From a checkpoint of a small image embedding model.
Model: 0.978M parameters, arch gmlp, patch size [4, 4], width 128.
Training: adamw at rate 0.0013, 21300 steps, held-out accuracy 99%.
Rows from block 5 of a small image embedding model, named by matrix and row number. Rows with one number belong to one neuron. Each number is 128 + 32 x the weight over its row's rms, rounded and kept within 0 to 255. All counts start at 0. Numbers have three digits each.
After each neuron's rows are labels from the 100 images, of 14976, where the neuron reaches its largest size: "colour at peak" is the nearest of a few named colours to the mean colour under the peak; "responds to" is what is common among them. Only what is clearly more common there than usual is listed. The data: small charts drawn from random numbers.
# u: gMLP up (value half) (model.blocks.5.mixer.u.weight, 192x128), inputs 0-127
# v: gMLP up (gate half) (model.blocks.5.mixer.v.weight, 192x128), inputs 0-127
# out: gMLP down (model.blocks.5.mixer.out.weight, 128x192, transposed), outputs 0-127

u.116:159131097124186152152132141124132119200123078111129122120107125129120085167160142131128050137146155073115156109165090110171129177097135103159114082094116116136165095188184088097087159154115084142112105164138127114145176065115164119082108127141123131065112109109127153145111178114139151108069175188127119097127083157137197149178087029084089118171105142123186137145114131081139148130130
v.116:139119128111107090130122153131145146113162159092089150110163159114132181081188111113152183111106167185086129117176186148103149181156090123124134140118174143136107131143104154115073174092152134081180227090089156155138064167131118096151169174144170096132096156057096148122071136136162150114132072139073122105138131107132095138103111124169130165126153130137109124063069068112094143112096
out.116:151115186080152150189141150139119111112103113123087174091173132139112044140141165139085129127117134152126105073077146195143182144140125084129133138090166068163174153149150137164078158134142114166106192109067162152129122152116102165195069129133078086150102144159145174105111113141146112138115100127135167136135087161134146126113080147156126132134148088087148070141101075085042155118097
colour at peak: grey
responds to: dark theme; trend: peak in the middle; bar chart; heat grid

u.69:138185106187114117119147067118137122164070173095195122111119150091114157088148093187091121078116168084087097125074144160165109126169154181125162064154077139070143127155117123128124151132166080088144156155154115150122092123124134161145127126136107140120161100160099136083143164171095114136128092088175079149082163087096145159161187143152112087104187092096101163176156146181154097140142
v.69:178111106165084135149073097092192119131158197051124147137135154097087161103078133157122155110091137140177106112134142152128098147174100146127138068116161119133095155135113124124081102132155092124105140105083077148146088137169120108094113095135150182146151143120163192058152115094073149177114110104163124133102162110077067135103183149136185120136155167145044146179133169132166113130151
out.69:163212124168150124121111106171159114101084123144146137115134102114109154152125110170103085170136132078123121152156130108157061089107127143108112110120116133109107114152107132107157128064140066141177113159190158118079134104076065126159128115126066141107121028141118067126182154163095093166139172089166093118101190122130121132135191199083126112174122109123145148167125173135113097165168
colour at peak: white
responds to: pie chart

u.7:127167140138118142086110103165132128126129093133114127128084096150179101149090145132133092107199135104169106074145087163054147176114182128098092079075095122087085174115111138164150142161132107138159148171051105080150198110102159126126162164135099130149160101145153148100123139056111096136169115087168078118084096107118205117136141151098118140179129153121153127125132191183135195153130
v.7:150146187112123128131109206120052104105114089148127138078133152165094144204170097145118144158086100100122161154072139120107172147114136092170139127127105062129183081132136147064090150090111158173180111112148152139072156119101173137122106118059127183096100107118130199144156141166106076136086141131124122141156139160164125130091116095125163141099076121099091188114139101141175100073137
out.7:091064052106129132125105142131187155076143105164179080140111145110142059146103141119160095154107023104146155130185110140105092104167111125119137148127097072086124157137132156094077096113143159153085070144150161126124123161125082107160130133156120133176110158122154141100178137136136165137140103131168104118125209110135126081128169196123145102188135188113132140092133153069152118134185
colour at peak: grey
responds to: dark theme

u.172:134124122125168096108072102078095138129119123190149222134176133168098123178158174115106161138133152119062147101148099122219107126098136070144158127168130091136188102150165100067069139097085131125137095120182158134144124144154119178131151096079125109069121080115143164129143147155171118110102127204111161125150095153132115141114089070153161111127101146132164147088081124091106105104087
v.172:153113116108108103084105116082108130166135093140184146138157169113087120104173118151142125101176106160082148136112094114131129166094108162124125092154145108172126107117207070143094097137104137096095092129144097114115090163139132133096177104168161169014117159102164127174106077137143159147093093178125147116154100085098137167172074038152113148111092145165148208136092155103103146129123
out.172:089126133066119193105228047137136132123109122095123082135116120168102115122102181109122065099152129128152111116124118131099147061101123150110102139142096146113172121123157098106152120203159099145073078169125127177128164159116151122079086138165126125127086125181107180100162099116098171162114093148164126129171123055149174071114173107103143090151132098188166142149166122162141162131124
colour at peak: grey
responds to: one colour; area chart; falling

u.122:143142133133122130102117086186141133068148170089122149141075121131126093128122135139076171125131113105131056114154112149100199209120218168146087085108139096169129135111200126140141155118182074157113135168135120154092125156130181147121119096152114192101160095144135127082095137064137141149119138100177109138120109131195235141124107109109143125134153113091100130173129174115162143120088
v.122:103079129089141158055156131184117149088123118140112119127061130132144073166111200116083150161143094070185093116166083169088149117124128144128069146113156078118149139114160137108094100127146082163100116147114168152132140167112144116155113119195111111171097135141145091129113123101111143149140099075225159130138143094145110074072129176095168071118122172087147115124156189131142160186132
out.122:169068124092177180144150121186096146139112085159091087123104118104097107169145135132147140179120093105125120142154119102086200107160101157175077190099136101188127080177161160145110188167090097161095143148087144110140116116104146110083098123146099136159105172138116162173093174075104198122101128107151199104125146109138101136102086128128155095104128096096170096102108085156101182140173
colour at peak: grey
responds to: dark theme

u.142:115125058150121112146127141111129154146115123125097143102099080087186054108138091185090115112162160158157134081151094091089194156122143094181066117109136147141141158122164115165154157160115112082133174128121079106094173137091207167080121146105092163106122122193075187116126147137155116103137157090106109064066105117070157115174079112108112152161137101149133101167101099131148160146119
v.142:156174093115108102102071114097149123131176140139165192172151172123177140140157145123152131098141072133116081114116086128161144187135127143109148062136145057119129136124160094106093138114161211131093124099159075153157116177105125116150166131172146185108131143106191138140123101142120143168081130181117143086136086067050144146167090065128095144114154156153110191141085162109121098171137
out.142:093134146125103093097092138138142096125184155126203126165133194110098167109157202094127112160081090131109141156224129116155098154121127118100176133106102143093121091114158151069069112102168137168133100121179144106116090129142139101208121159169162110120170109111156112105182078119129148096105095127219086134135134125089090158076140104099149102138118179104067136120139164123156116129161
colour at peak: grey
responds to: dark theme

u.77:128085123111161165154086130146117119117157148106133129150083067125185088149097105122140133147178165148131158152119089138128199141097164068196098160098142092149099156104141099159117146131080111124102089131077102126153168088121178103101114092136140160108121137114142167158086105091167103171105166129125144100087039152190220126159049125125192169150149120118137142113125120088145129097074
v.77:089062103131143174141095151146078121127146126161114101170088064110155059165086131103143144160153112131130144136151078139072167126105188089215085132096152091167101165129163089106154168111101133147115098154084136150166164117109145096064117079124108152160119114138092132136111103091119120154093164142133187103105076125188174061096083122154170166164151120141107097091160138106153107140082
out.77:094055101146150152141095123120135159115114139179151116156127111101165077152120130100135118147149136136123089116101076196122198158140163148153081101071176074124100186180128104139129200123111152157096169144087131077150131124154141128103112091128121107207111129099102095152125084113110157123107150141162128153117151108177172085120097121180155124188182072082146093083098153058165116109086
colour at peak: white
responds to: peak in the middle

u.166:125166220121171139173121085148141119137125145099143114059124141112117203150135126112137162087128176151107140044140184112147093117142191123145169127118121152128158084154124174121111172092155146098155173141168132142087177114161128154090123069087131118150127118078100111168108150159115114074188128131071080177092084131135100132133107070135054123112133111164085149133132069109148154085141
v.166:145141134186087073126103126097136095092199173153137189129176188130121156077118137114137197150100084183132072123124102178151112145105108145079134116141191104142077156045105115116150107126159182129115115106097130149106082173167074120162137093169169155131175153155136108113135101171154150137167115177108117157160127145082075178088141138145125150109083150101102140114121142158086074120105
out.166:118067084101169175098087147134125189149111131187159122231139142167101137171078119102165155159164064127182115155125093135106139149105070128143137154105095137152095162096118144082149119173152156152104103144089136072118151195180127096122080164165127107187161112130131121145076093096086111157133090095132165103094107104115137109088098129097150139158147126121187096094137181124172136123090
colour at peak: white
responds to: one colour; trend: flat; area chart; bubble chart

u.191:155223128141156102105149110135114158100130073148097139157146155113110162102187106165076101135111088081042112187105197116176133065158134189161151118147135143107109076134140144062114119112204115118149112137132141158126122106068079105126103133095079110118138138133160118146113177189140122116083084120150137085150168126064082154106156133131122096087090170160142122127160161157156124148133
v.191:112146090149116101095183125137146145082119110134090111157164176117121146128115167179098121151074085143099107176155153177140130092168059152136171163120150110147107070127151168076122153105115121136095127123076191184162079138079088081160136113143118062137100102126144130065107134175106161172107102139178171122141181124108082142050155181128105058094144158122133099131093130132116138154173
out.191:137120077166170168132156112125141195103098120139156074198123087059113133131109079152113129154141097094177113176187135135103137130183172140169112109103198106143086053170118144132126176137099066127138107175121150137138151113094111127059150103099111106165092115090098103194112179123111177127114155125165149098125159044138108092105170161162095111167154089117140111124126125093145134125145
colour at peak: grey
responds to: dark theme; horizontal bar chart; items: eight

u.59:143143119117112118132187149136182141172094122146136149107166139163131100132117105132179074150099110161168154191065155112096113089083065110063177113120059187136189128137094122158114087192099143140142132095094069058124111151096109123154161158133148114103103170128160145108131145156116075184161151166114101183176093141122170149137185154051132123121108110120150145126125132121104073118154
v.59:098068180086153132159149149134126144136158089130147129081184135134145118160135106071166114187112124149166168121106104118075132093088080068117168143060068128152170141161116129115127112158122198152118097112095134088132102227185093082154166152132159100148117183077185133112163137100125118150132180135107164162160126141155115162121141144118125111125146120088167099079116091081101117069159
out.59:086089147118180173090132143123073155138128080189114044128121073109092112164086131085165163211131118133124155113179129144131156100087129142193093127108093137144147080176081160085178188136104114172131115151139150088156168158116145140094107125147105148140127118084089110160091146135117167113093166134094141097135170122165117178100120102125123074144136076154148091061151163134191152111143
colour at peak: grey
responds to: dark theme; heat grid; items: seven; items: eight

u.140:117229101110188079117086115121140125124116138129155150126180111140178162157144125134130084147149143074119130155179094143152123141150150149135140089147124143109125074161185144109121130144128047169077051158134140105154111069088140155113133072108094044080166078135148116091141139156113114086095168141156137102123125155092109107121166131119071153118063132107151164191106184110166097121116
v.140:186165120109097129150107140110126129093166118144147143095160144180142195098111058099133160106140121130133141142094124095185096120123112142129190144192103193128090126072104070204186084076098152124124113082161051092173093100152110140138119132121157122112120156113184086121106103129151102114111109164064126100139077181086077147147180106105106126074089132168152141167123142158123112139134
out.140:113116162159148180157140094095152102140099134122157073128043042115135052121093113152084098126091106105121156105138160138106128131173191122187139137125185125091144099163133092124164137097123072128099116212151157153120169118147159199107074073121127178146124067102118113126153116124130147109116171164171146117128098098172158092144135123141138084153149088085162118116187100098156162100115
colour at peak: white
responds to: rising

u.57:089143134148139174114108055123115051144119098152131183132067152158127137143133146115133107153167170138086120115130085173155141180062150146137151056155090123084155113137170131120105138189126151131084106197099119061199148126091112113126110134156116065145161059149118101136117109096120111097146137129145111140124057104121188197133108088113129135128116100066111154112131180143160099083095
v.57:215143102106133082113034135096054112101171198126117153114169195113120102093129097128152135109089137105122154092117131122202127155118087109143168066095114087101066156097164141098085135115111143077149122134094121138110089140164165111136114117147167173107141179156140154095181089100144136135115081140152156120129085121134130132112160090116169153136092171103101162123080124153205104101162
out.57:095165117090145155133226092176144128073114095115125124132138129103156086164117232139077098134138104114119100167128134148105139071153144092112137175161185073124149097135174103123099109127110094131096113142128209175148144151096116128190117121122040076130086068126154127097117186135097135179128138100116117146141178111156149139111140169117096073134121140079111123093132118100111180148154
colour at peak: white
responds to: pie chart; horizontal bar chart

u.176:169189167117157143168105074117120112136061123071104129098152105101125182139183131198084133076133178133130111105071167086120101118154175122138118088117134135144163080141114114108121195159095089114149165139137115111097134105037121171084148129078094115098095085146099174136101152129121129089113148097163103140104161134088187134150182129133098113125175071156066120197116116114146154127111
v.176:177137131117131178129138120165086130107115149155117117101122109175123165095120050116076135107153125120162125062130182104128107116151151144162094122142162116081119182087113128136171120103150104139148140115213094087103133114109112158085109099099142234076094117165104156199119174171124044128114115106134107142148128065128134084147086140106127137093116060103132137152127097146102174202120
out.176:138152198106098079122126155134182130127157169112109148049163190120088153124162149138148195159087125115112112115121145148131084090146102177115166131110171142140137089120105181110099115093148166152188204130119169112089086192168108153142122108106104151119137174100167111073126105166103119112143096096139117135164137175113087131062143168160103098038097118112091158137113129180095161099111
colour at peak: grey
responds to: one colour; line chart; dip in the middle

u.104:149152129106201135104086136064089128149139131150142202104182135136145121170158098115161159152155122067106161128134134128183114163129144105147166131127155135107204085138154117090108157089138187131140110161129104068123173185088175143143150100059148087150137101077174137140107133173180063116084126107137136129119070141145146082139129110163094105157118111096135178100097151139171096074063
v.104:120112093088121126155095120110156161184160187110124124095131164113138112131165157116155085069101153164089171161147110115153187164122059090130091121119121126153125086179162082133068131138063070084159159122146137160117166121101156133115148141111204117048095139129176193135180116122143157111157128146118153079143134124132152139180114057114137121133128147170160184095132105072176174102145
out.104:080094119084096197129197072130103093131075090139108052174041112108103131112118196165123081119112098123126108163143120140090142099099072117113104132149154115119155133152138126107153104165163105139106075130164179141125167105108115117116091175141128138138098125172081148157175113161109193144106112116150146133186164073112176122140119103101163087159124103182137150148216131141123124174157
colour at peak: grey
responds to: horizontal bar chart

u.186:108118109147165129138111131137120201163150119107102115090145090134172134095135117075118131122165167145161197066174164125190103152130170144142129140090111126109111130200088130128124093110190154034170139146175101120157137118138086144107138117091144098137143101129116088141123188140171110073138132154060101112147154184098126126161131072158097142181133049158179123105056104086116141139116
v.186:125123119190060098094136144107125135114162156163191142150142154182093169083153127095115152201102107152154077176123135174150117127106104148075129118152143152096103134065120121170138112111163159184136112117117113152095082167162078112188102104189157104112142118143117067120136077148136149165152110139136097178194138130111073193106119165155153100071142140107121104090123115174087071101091
out.186:118096095158139133080106148100111118178157107190141128224121145145079137149106086096103174164105088133184152205102147095132137113116050123094167156168095096191146131052135196087156123160110126144093115152052109102129117146116139130145076161169148139138196100143104124094109105098116141173142091056149154103113136128122143171098096121126164151113122147138127100130117170150179118145123
colour at peak: white
responds to: area chart

u.36:200166121124199154143183137145116184156057116086128135123175107139135143117158074138055108109161114097105177129126163100136190166116123129130086159128086151120129137130109136084160183099138085159172107140161101140142090114095084205107156173105091131057099133107165136131094176197149100177120125106130076116100109141125115101153176113117169118143131044126152109152133115083110117152133
v.36:159095075116092092156145193151100147126203151113096115120148163078155111164127089101155169154085123130139074111168151179090172189114098152127123099074155103128124166146057152127072162135105141157153144119101098141154061207145139113119161120127138126131137196106137176105143134096097152202109077064150109099142156161135096137074140144130187142116135154151077106143089145109129131153165
out.36:143072118173127097134091183135135152109136169137149114162126139096142117094121117109086183153073095160181107166154133121054118113164123131152121096110140087189106166111090176116117137103064110151126144109094115155156112141142106156125150077126112157148156100047091105092130131128079194149158153097211141156101149116173082119086157179164159159148167112062078063147144167131141110122157
colour at peak: grey
responds to: pie chart; items: three

u.167:136150138141126092092073092080112096170088146114141159080105138181160111145141127152115126106098163115082136087093145139140125177191133163127143047163093168087123114117128138136142101135155093104144171122175131093083168135137139175169171116128074150136131108104127114098158171180122063094177157085133072152079104178084149184131164120099103146201107096071086124154110181107129120087099
v.167:147127074162085070107076127089113097092181164123127154125131166132156152061118105126157171082116131167113100115106078146179126169126106173124125083148182117116078134068111106111133105128148164099079121134141082177136095121161140083125108061161183172117173160157149112098142069089132145149102116143120149106154130129077082114135147084180139167096104198165095200120105169154149098164121
out.167:091132169127113154108166063098146100155131094104109133113122125138104097156225216089112073141091116146074126148173145141149116118070081097054142145138064122151183101120152159124067091173107140106045152171163164094145153158130133111141131182156093117106100140098131136086168149146160125129160115149078120164148150128145147180144132107126082080178115125132144153106098119102130169084141
colour at peak: white
responds to: stacked bars; bar chart; histogram

u.98:160125089140176139085097104126068141159059125110149164104119133203135137126132159152109139113159135119105129069113092129094133155092214182112086054150102090123184137115173122097131163153143093090150154151102098096130141136116113219128124105145049122124115079142113113123133167160132076123137140086145122171111138160138179126176139100107108154201181081085147120185130145163104108145134
v.98:184162134160122087176055122116162099165050177100167184079118110164124111127111132197095103135114130122135126121095139121070118136148131166138121107112110162142071154124131174103162091131091102157112146161108060123122104100085130195136145097138110119112146147133126172109187169131130047131169139086144112143083132121094123142183135101082099099119181112061125132167055182121141111166121
out.98:092161150093145110121151124135133090215127111053134117148093117025130100123229131124133117100120126099134140128137125142103130178128160162099099110144134108130159076133186080171109100137117086126147096123155149169147137096124188106162154148173115108106140083129124112156159187133128165097120182085161089160184112161089146141136085091115132171161122140111065150160143125093053101115173
colour at peak: white
responds to: pie chart; items: three

u.40:159150118111180140144116050145133088146128152111138160114145167129154173197136196174059147112136120124141148132082093129156111129143154113114140076107094111177180097184098167090123201184093109138077114130126128096142110169119120153078157075098112069111082104135139173154080123099097117111139162113156146135060120121149120156160112081152105090114164149128118136125060112066185147091105
v.40:101182181095150137125121160192069106091153107152159094096157167124115158147128145099144138110113096122156189135140161079145082088159129113103141153141125151050124104094110127211165089078134133121137111133141161141100173082150134114179124112126115082143174132120113091203118137128180099051119104132097101152130133221128103186141102152144089120088081185143128131084166091129139105096147
out.40:109098163086081121143150095114106065142121127104157091066070104134098090092127146154173068081106152160112153115063133110101137095118131117134139140171138160077170145091146107171164093104149111088158133108170106130094159093192180175141085135096180174112134136137141181138198085158132133100093128127103092164163135147150188105193135088087158155122104130156085152142170095177123093102153
colour at peak: white
responds to: legend; radar chart

u.27:145130191136171158168102168161130115145102142127102148073143155144110138133118151206114087120104160130128166091098122114118143095191178079143130089076077136168198133168160142084109157157095072121170119136144150119118156123096073199120114093073083137120118105157123178099191155124093105115139134062151133136108111103157206107144123103080141138167123119112073109184113073094158150131145
v.27:131121192087168113161061160198022136108120140146139183091143121143127108204124081120121124115104173120126090083176155160141150134132152148129136178059110102090150126167153124129064139092092096139148157138111119099084121167135127106186130080121164095141122141108169201128147117131146167113101062120169101116080097151158109057131108148145160115078127115123145095135118087113148127083140
out.27:142127160113142123136176112100130134104092161098125147110181161128135128098160154116098106124134137168100066125072166221124137184142137163097153140083187127085142127160100145156069165138161161136141168109064124129181120112121122105182071150119087109166127189146131086120103129193147117142152099126157133164108111135064104175049150120189076121101161096072104127121125109190090131107102
colour at peak: grey
responds to: ring chart; line chart

u.182:178143133106137163152184139136078159184044113094080143106171103159099139118125092148108097046200111112157123106079168099118148103105110151144108117153094113149154167145134149127164204131131101140141109088153082127141103127033100144131135165100070128114090127129100169156093157164141115141123119076160127106092135129154184084156103133064124156144139091102141121179093083101073115168128
v.182:148091122080080111120117150093163143126165181080152143151145187111150118093166154134169156137066119166110104144148106174123150150143096104088135093096154105173138169109116146137038103154091146105099179122086108163174080146154141100175147129147157134138130174110175228055160078075133162183149094116134159132129167164137116119061140128145143136121138182118090108162110141080140140127157
out.182:111075109144146106128060173138155179154190165116146142176120116132127133113155120099116148160085129130137105138226136125079108157109090109123132126103131100227119170113088189109080130126148149171140126112100083108160104143150083117129171153148129090132137124062141113134118133096076148169174139075209165162091126094158090137046135144147174136153159099076117093136145150098100126101108
colour at peak: grey
responds to: pie chart

u.75:103178173147170136140115110124126140157143176101096102148076048109087141165176132153117136167075191106032129163110185123117149167111149133165091111131130126151147097177173094101089163117101052154149183082137112128133151139147104136093139086088108164063081123117087131133140108133153172142112108094139088119124101124144118177116123119170148126103075044133104130147155119158143198150120
v.75:084099119127130112218197138167140187088162149149118096177093143109108165125113149059123146152077125132139121100227189150176113113137113129167097156093132109204117105161106157120078137114129108135115147118121151149126103130141108104054144088149144127108079172104185123128099118081130142114120103141079152084131130085132081100118120141155157087095148168182136082101147105085109178137180
out.75:116148147143158091110118126107157139178093130102142126118119106090119115132187054120136079140103176132113137105160149148125122161114131175118133090081069169130135074180094093160148146176118095111111162160073087078156127074118144168098142152147100148106153093103116054107131181159189176117156188133105045160113165159097110211143206115143094139148141091139100105149103139113140111094128
colour at peak: grey
responds to: ring chart; heat grid

u.135:175140156101217115086073151155121127151142134172138216127172123179147101179166145145116142147149179145045155082113151109152155189108148121141151116136079124133175103145135133043078179124126117155149136141137126079126168192121116157148147114046101094090130082114154168118095122128152078131084129116121123126132115146124147148145104113121097134115124117058166157122050118137138105085124
v.135:187135104180105094171131079079150115119091149118122162072100081164068138105093081152088206150153124144157079074130080138105156136070153123117117057093120126164129167111133101132180135136123122150148103148103077088072095157122119176096149099168159211107168088172124112139164118131122120145139165102181079153176127085119145119117136101080128137137115135119101129186126136133061129149094
out.135:087174157067139181118241072156091117163062092103078063109124142121085172133173174105121071095162141114102098152149150146137118098090153176148106132134125140100143084163122104133137165135151115133146079103157163181167143090103137089092098138135124119092105183128097160144147153134109174131087113152121135111186156104106143131147105068143109110108123122174102151165175112170086142164179
colour at peak: grey
responds to: dark theme; heat grid

u.21:146173062176147081102110135130120097100112142120096197167096122176127081150137164149084091115149101121108080106104112141140135178093158154113115084172138133133114121123132156092110125151122094097134091138173110113158164109114109150187129129128098146124171043170152068125152167165176049139167170089120109123095090123088129156123157148125094164150143091044097153125180166153132084171064
v.21:129177129136118138112129074137143132158111101147176143106138108139133194124135111124148132050219165154102094114100106115133155133085160144105108054164091165133162136084127065165153108133137164149068111149129040103038096175139119133106147096126145148111143105118105073134096133111094071098123150158125134133131057041074114156137083065146094131107126086123101130145109118143112134120120
out.21:090164146087131162098216080144130092132116117135118103160166163060109151159157201130177111113104089143078157193122129117126151099174083142118138134118139109131171050146162152112142105120084101157103110119129195159135149077115164077171094158116102079101111085111103132130120117156123204118088138133098171103187156172110131180125118124149061110085113129150102154111158116087107170119162
colour at peak: white
responds to: one colour; area chart; peak in the middle

u.15:192153115153120177125116130169152154161113105121180170121114110158180132114115110140076137119127121076130132031162105179133145202151119129043120075139099059125162140110154096161071095158114118091102095147171118080078092138129144154160117091128127130106126098133112134111144125111143107145150145102193092160080128122096147091148175134046117132211112162105133140151109127084160147174155
v.15:147101091134123109116143066099135126148152129114146119203109163135090135120171182144105167095105118145065106134147060176152152174130121168106111096148160054134131076100191075066100108120114122111075069113181111118146086131147174092155141114131156164052126137153162126120148085092165153167118098153159172071161167115115139080134099073143133160141096147138142182155129165128169099157138
out.15:065144164068196183128132125175150150146150100153120085111101133068151103173152136064190122123153155111121179120173128101138055090095143094179155151103067151141145065150143109154134137124171109080149130137110159080123212091133155110125103123121112115139180105064140096147091163126113102100111167115054084102118111163158171162159090148138119107120119126124137133080102134129136184100136
colour at peak: grey
responds to: grid lines

u.165:121110135133140166115088138124106062116081127111104189129094120176148129148160105129126102126150113177125134128110132155126177137088148151115170063179107145114131119107159111129175163113147118138140088171128124088147186100149160146162098119095114116139204061152084036132120097125156017120144188123146132148082091132096138151166086078105161121165107058112142151121152128152153082124060
v.165:159120136145100157104106051189131140102131148088163121141042105112157126140128168105099150101173149083128077140163113156134090178115177185104052129139143101138148043091186141167121107152144111124090115192139102108143190145119148154133145087181107137152148093121161119148092141089125078081163126088157068104121131085149149094128132143124091085123135132136179140109120185107188161153104
out.165:123141080085143136125172116143126159122125105141115125156179168069216112146131193125162102110180103121120133160117106127108150144179135144121137128102154050151129100140186073123096109136107149121107116124076179160220107123109122070207118145153110076149058103123138109116128185141117142127107162155100174128160171146132129146104080147127078132132139181078091119113068101057120136121148
colour at peak: white
responds to: pie chart

u.17:107151170133146121118103110155107130109137149119171098128059123086096190142132131095143173116116164112115196117149176064181086106176194170147137160166151159106145033117129147123156158101184090071119143171169138151124174123162165121082125064126138143145124164078107095160117137105093129056113120150136106133123114109125106148094133109138085097070086114168120131091147161155201156103100
v.17:127122168133110129141066138110071086091164144173140111145085136119112162114107149088138159115138139192107139114163133141178095108104169117110109124169171150115121091085123090170153126095146172088152125128179120153088151117173123108112148063125170180143151125104097102200112107112152088055149088194082118123138087156144099189159046089154102171094119118167129150064154089132171138086108
out.17:142156152086191128157109168144115151160133138129128089090175149152126182113109066095156158098187182141187160084130144077189075121119142144136102133099108185138103093117072112179158159162156161102173159125135092135059126120139152125099190138109128134123166177127099141186079161104094077053131126135099121109113104136083071152159110110179088157082109132165153093110103092139114126128122
colour at peak: white
responds to: lollipop chart; items: seven

u.99:202124144156122168169095076122043111138114139085099131090089155167105140102141091183102163082151189140112129141070150111134121121119180142158117128129162107142173115132142157179126166197079067073173180130079103164101116111148156167121115113147134122138129154141099127164087151129113085125157083114132131133107129113140184144210125143091095092128130107123071098199101085097127111075122
v.99:174116141189149083164103100126067133144085193127138171083109081173154147136176171134052171120116193128091083115157165113132157121095091133139129089148121138163195142148144126108127116175115113093152160104143117095123096114131086189103152081094157147074105085131116180146147117122125139140163125146087082173104116170161174122152149087097122083138144089087107115144147083134103109042084
out.99:068148196095159106162107176180144090105147126137108140062153142187151106125117146112161130150112142144104149075088156150115090111102145071109143146112125171095173160092127145169159110061147141163193162118151154114090141115171116174213109092079144138146186140106130131116157063147164073082137117139130075180121093159122132101123083119122158144093098129102110115108154086189104099078130
colour at peak: grey
responds to: area chart

u.144:094125209165150093197132158180128118128088147112150124091112118139087121151132134117135106215058157133139148119137176102063130127113131116157160148089090157117186162173068150149139138069090119155194121135150131095134141097139121103133126146096113142167129128064107143113160125114086139136115143135119033183128150143178121140112159131093208076119103094128089091114129101165135097073160
v.144:087105142166111120122141103156157075133116164091128097160088136101071147146151161173171123188059099089096114178156170145105064091144138148125184140142114156143178117165109188057136121094135094150125134155153166098133133139144072124128103164099092084166117151074108115106148160123086161141150117078190115167143160111157112146077175178105135053094100140104091111108186157146152116095149
out.144:106119187159148095149144140145141104137108162087123112137180156137075137084180098120123130183052147114118146138156176111098128143123096124098188127045129130181163136153102161090091150165155137182138142131074093139120090111109128137136124144143083087125148153098113118092128147139087139136157148127171125218140164141124071222032165112157160090116125100108056114132112112156106119105132
colour at peak: grey
responds to: heat grid; area chart